Rows from block 5 of a small multi-label image tagger, named by matrix and row number. Rows with one number belong to one channel. Each number is 128 + 32 x the weight over its row's rms, rounded and kept within 0 to 255. All counts start at 0.
After each channel's rows are labels from the 100 images, of 14976, where the channel reaches its highest value: "strongest on" is what is common among them. Only what is clearly more common there than usual is listed. The data: drawn branching plants. In brackets: how many of the 100, against the usual share in percent.
# convs0: expand pointwise conv (model.blocks.5.convs.0.weight, 640x160x1x1), inputs 0-53
# convs1: depthwise 3x3 conv (model.blocks.5.convs.1.weight, 640x1x3x3), a 3x3 kernel
# convs2: project pointwise conv (model.blocks.5.convs.2.weight, 160x640x1x1, transposed), outputs 0-53

convs0.547 [121 137 135 112 139 147 145 111 166  91  74 148 136 182 157 195 175 150 164 116 144 156 192 137 140  96 145 124 104  67 157  86 112 162 162 141 131 185 124 143 123 154 155 157 140 118 117 131 143  98 145 137 132 180]
convs1.547 [ 82  73  75 123 111 120 123 112 104]
convs2.547 [144 122 164 170  70 141 110 175 101 127 128 153 122 137 120 115 109 110 117 178 152  97  91  73 152 137 182 207  56 122 121 125 163 128 177 115 161 102 144 141 106 168 112 127 134 149  89  80 141 188 169 115  99 141]
strongest on: night (100 vs 20.6); bare (70 vs 16.3)

convs0.107 [117 175  96 118 158 165 131 113 146 168  77  94 137  78 161 110  97 123 126  95 155  87 162 101 118 110 129  78 129 132 133 143 134 128 159  55 153  99 133  77 159 118  61  88 157 151 112 163 133  52 134  55 108  99]
convs1.107 [102 142 140 190 154 175 165 138 136]
convs2.107 [121 140 131 124  82 166  85 155 137 168 131 161 162 109 144  93 118  90 112 162  77 120 148 139 146 122 143 115  84  91 187 102  86 113 113 172 147 147 128 115 137 125 125 102 175 101 214 111  88 111 124  96  88 127]
strongest on: pink blossoms (100 vs 16.6); leaning left (54 vs 17.2)

convs0.576 [181 116 114 132 168 163 122 195 122 122 123 161  82  82 112 121 122 103  78 108  72 204 125 168  88  72 141  98 115 113 143 140 144 131  88 126 155 142 162 164 101 118 101 155 186 133 129 135  95 163 151  91 154 169]
convs1.576 [ 83 126  66  99 131  93 129  95 118]
convs2.576 [ 87 136 156 166 124  78 120  95  75 168 186 129 135 106 134 110 137  89 142 157 126 139 162 111 117 165 130 122 133 148  73 102 119 122 116  86 146 141 101  94  52 118 106 133 131 114 160 137 113 138  88  74 155 154]
strongest on: two-way forks (76 vs 42.8); wide (43 vs 16.6)

convs0.166 [ 96 111 138 104  82 109 160  84  97 149 186 137 130 113  90 136 112 148 122 143 148  88  94  87 142 140 138 153 129 148 125 127 153  90 111  35 139  71 151  77 104 173 146 156 126 163  80 141 111 126 138 136 142  95]
convs1.166 [182 139 201 141 133 153 131 126 133]
convs2.166 [ 92 115 140 115  62 161 141  91 172 171 176 103 106 113 132 136 107 128  87 176 115  89 104  93 142 131 132 168  94  92 142 168 144 131 162 111 137 109 156  80 105 181 119 171 148 140 149 178 130  90 172 205 100  77]
strongest on: pink blossoms (100 vs 16.6); two-way forks (78 vs 42.8)

convs0.408 [ 65  66 158  88 123 143  78 146 136 131 145 120 106 130 151 137 121  99 112 172 134 103 106 121 185 164  81 164 134 178 127 105 124  95 128 188 137 142 139 156 143 122 193 150 115 127 132  81 152 150 154 127 214  93]
convs1.408 [124  96  70 101  86  80 128 118 127]
convs2.408 [125 128 205 173 114 103 174 134 129 107 166  84 174 117 145 125  60 100  97 167 135 142  74 127 119 182 166 219  93 171 112 157 146  80  91  80 147 123 109 185 133 135 160 100 118 157 106 125  65 160 189  84 121 145]
strongest on: white flowers (51 vs 17.1); wide (46 vs 16.6)

convs0.292 [ 97 113 143 159 108  80 112 130 147 142  78  99 143  97 195 129 120 115 132 137 150 119 148 185  90 161 108 143 103 130 121 121 144 130 138 142 119 107 113 129 158  84 147  99 146  71 103  79 185  99 132 112 111 118]
convs1.292 [ 99 111 110  84  75  73 122 125 131]
convs2.292 [ 59 120 108  93 125 106 129 128 148 171 164 138 139 107 125  55 112 160 172 101 131 109 129  97 147 106 145 179  62 146 158 136 116 151 117 152 125 135  93 131 109 163  95 157 153  80 128  50 107 131 137 145 144 151]
strongest on: night (64 vs 20.6)

convs0.631 [105 108  71 167 151 126  84 103 114 131 139 107 138 155  82 167 133 169 134 122 167 118 114  39 102 114  92 109 158 127 178 185 111 166 156  88 127 151 119  73  89 215  91 106 114 135 128 154 109 100 131 102 138 132]
convs1.631 [158 139  96 162 147 114 170 188 140]
convs2.631 [ 91 129  91 122 111 146 103 130 143 128 152 131  89 117 143 104  95 179 133 119 160 102  96 135 194  91 128 121 113  82 206  88 125 136 136 179 156 190  85 126 122 159 129 157 159 116 150  71 156 121 153 147 137 149]
strongest on: pink blossoms (100 vs 16.6)

convs0.116 [ 72 137 111 140 128 135 120 143 173 131 117  77 127  61 183 123 131 123 135 112 143  98 116 117 141 173  80 100 130 167 139 152 116  79 182 149 146 112  97 173 207 103 147  91 124 158 134 131 161 100 128 121 123 119]
convs1.116 [140 111  90 120  83  71 106 107  95]
convs2.116 [ 54 152 123 119 106 103 103 127 130 119 175 113 118 119 167  89 137 173 147 119 167  98  56 131 146 140 125 124 141 105 192  74 154 140 113 150 153 170  75 106 117 139 112 162 160 116 140  35 148 153 146 117 179 177]
strongest on: leaning left (55 vs 17.2); white flowers (36 vs 17.1)

convs0.273 [144 134 148  86 141 153 108 193  81 104 117 151 194 172 118  85 149 143  73 151  96 123 137 109 118  97 185 131 150 146 112  82 178 144  99 116 146  86 142 128  91 165 131 114 109 161  94 117 139 214 122 113 158 146]
convs1.273 [ 99  93  95  89  89  91 112 110  97]
convs2.273 [148 147 174 159 128  91 108 135  95 138 128 182 111 106  66  47 136 125 112  88 127  88 132 117 109 153 152 139 113 130  50 116 165  90 125  48 172 145 152 149 132 122  85 105 141 163 126 150 143 200 117 111 149 123]
strongest on: night (77 vs 20.6); narrow (61 vs 16.7)

convs0.261 [126 130 182 157 109  48 145 130  81 106 200 173 116 171  79 108 131 179 147 196 148  98 104 148 133 138 133 158 138 202  76  97 127 105 137 129  98 135  98 158 116 133 140 166  91 100 117 121 128 155  99 165 156  76]
convs1.261 [117 134 135  95  93 109  70  80 102]
convs2.261 [146  80 145 121 138 121 133 138 140 129 145 175 152  95 130  98  75  77 138 103 152  83 110 163 111 194 111 167  86 113 107  77 172  82  98 138 145 115 156 133 158  86 182 113  58 174 118 136 146 202 154 136 163 125]
strongest on: bare (43 vs 16.3); narrow (37 vs 16.7)

convs0.637 [149 142 130  95  84 136 133 164  98 153 192 134  99  83 104 175 211 135 134 184 121  92  95 124 134 115 114 132 113 145 137 206  75  73 143 112 113  77 134 123 128 174 119 119 114 136 187 162  87  90 102 157  80 102]
convs1.637 [115  85  85 106  93  90 118 108  88]
convs2.637 [104 150 154 153 107 134 124  65  91 144 175 136  99 159  94 154 122 131 139 117 144 137 152  99 151  90 137  53 154 126  79 150  87 105 140 120 130 188 103 109 133 116 109 176  86 138 121 152 172  83 154 125 150 165]
strongest on: night (81 vs 20.6); autumn leaves (48 vs 16.6)

convs0.146 [ 99 151 155 165 142 119  98 105 139 156 141 181 174 126 165 100 105  81 154 125  91  66 127  98  64 163 160 149 114 115 156 108 176 203 142 173 147 178 129 153  98  63 149  97 122  69 168 107 144 125 155  75 108  90]
convs1.146 [112 112 111  94  93  80 102  88  89]
convs2.146 [149 129 126  71 139 121  83 183 160  90  77 132 126 141 133 126 182 111 131 103 121 151 223 142 120 106 146 112 139 107  68 162  62 138 184 142  96 165 104 150 112  95 156  90 174 156 138 166 134  83  86 126 144 102]
strongest on: night (74 vs 20.6); bare (39 vs 16.3)

convs0.36 [129  86 153 150 163 113 127 141 125 135 202 126 113  92 118 141 177 111 145 133 186 149 148 153 132 144  80 185 122 128 119 136 169 104 129 133 137 191 129 159 198 204 126  66 107 175  57 180 105  70 144  87 148 132]
convs1.36 [124 121 120 123 115 131  69  63  93]
convs2.36 [119  77 137 119 101  98 167  99 133 130 178 146 129 106  68  60 120 116 139 137 104 142 123 118 116 103 130 127 102 181 111 187 113 114 118 109 122 149  94 151 135 184 142 176 121 101 139 129 110 152 116 145 148 124]
strongest on: wide (36 vs 16.6)

convs0.315 [ 78  83 161 174 132 156 150 102 140 126 144 132 154 107 118 145 113  90 138 148  56 119 121 139 126 174 113 179  84 141 104 140 190 160  93 162 176 113 104  99 109 130 129 163  93  84 151  99 174  57 191 156  90 128]
convs1.315 [101  97  96  89  92 100  92  96 106]
convs2.315 [158 161 148 118 127 147 135 172 111 158 130 131 144  92 146 120  63  76 156 113 100 145 129 130 145 136 128 197  81 142  93 143 120 161  88 133 181 129 134 126 141 101 162 109 158 131 138  98 102 118 160 102 112 140]
strongest on: three-way forks (87 vs 57.2); white flowers (54 vs 17.1)

convs0.188 [109 144 143  80 146 182 101  95 210 172  85 116 145 133 174 156 120 101 106  97 146  46  97  90 130 160 142 161 124 109 165  83 206 171 202 129 132  75 158 132 170 108  99 129 122 176  59 102 186 135 137 138  95 115]
convs1.188 [ 98 104 117 123 156 190  79 115 150]
convs2.188 [ 52 152 141 100 124 101  90 130 140 113 200 133 137 126 169 103 172 131 165 116 117 106  85 152 138 156 150 145 114 115 151 101 147 150 139 136 133 163  54  96  70 148 133 141 171  95 154  70 136 125 145 110 176 158]
strongest on: autumn leaves (65 vs 16.6)

convs0.430 [ 90 119 167  98 107  96 139 114 181 144 129 165 182 175 169 146  88  83 106 149 112  67  88 178 128 188 172 186 127 163  79  83 163 144 124 135 108  41 132 149 148 118 159 163  87 102  70 124 138 144  81 150 146  23]
convs1.430 [122 146 153  85  83 118  90  83 100]
convs2.430 [ 86 141 133 115 117 142  91 134 151  98 163 169 147 125 124 110 114 149 164  97 106 101  90 126 168 155 159 122 122  44 118  55 167 129 131 111 167 152 113 102 105 149 144 152 128 141 141  94 126 177 141  86 155 126]
strongest on: spreading (43 vs 16.2); leaning left (38 vs 17.2)

convs0.567 [126  53 137 221  22 117 116 135 113 121 124 141 109  90  91 156  93 177 115 122 109 143  73 127 125 147 134 126 116 139  89 126 157 112 125 148 194 144 170 158 140 128 146 188  99 125 137 102 160 109 102 133 154 149]
convs1.567 [120  87 135  92  78 122  99  85  99]
convs2.567 [ 91 129 153 130 102 117  67 138  95  95 168 155 150 181 115  84 113 122 152 114 110 111 107  88 191 133 179 122  87  52 139  92 123 148 154 134 189 173 104 101 118 131 116 135 176 121 184  71 128 137 129  82 100 131]
strongest on: night (95 vs 20.6); white flowers (61 vs 17.1); leaning right (44 vs 16.6)

convs0.478 [146 104 161  99 155 155 123 122 102 161 158 162 120  74  78 121 146 108  62 130  90 130 131  94 128  93 163  89  99 133 144 180 129  61  75 101 139 124 123 113 149 176  78 153 136 201 157 187  88 119 145 103  96 154]
convs1.478 [ 86  68  76 115  99 117 129 122 132]
convs2.478 [133 169 158 155 154 119 138  77 130 196 161 100 105 132 141 135  96  97  57 155 162 101 137 110  90 141 100  62 155 160 165 116 125  33 100  85  76  97 164  93 137  69  81 123 113 171  87 139 112 146 121 107 122 183]
strongest on: night (88 vs 20.6); bare (58 vs 16.3)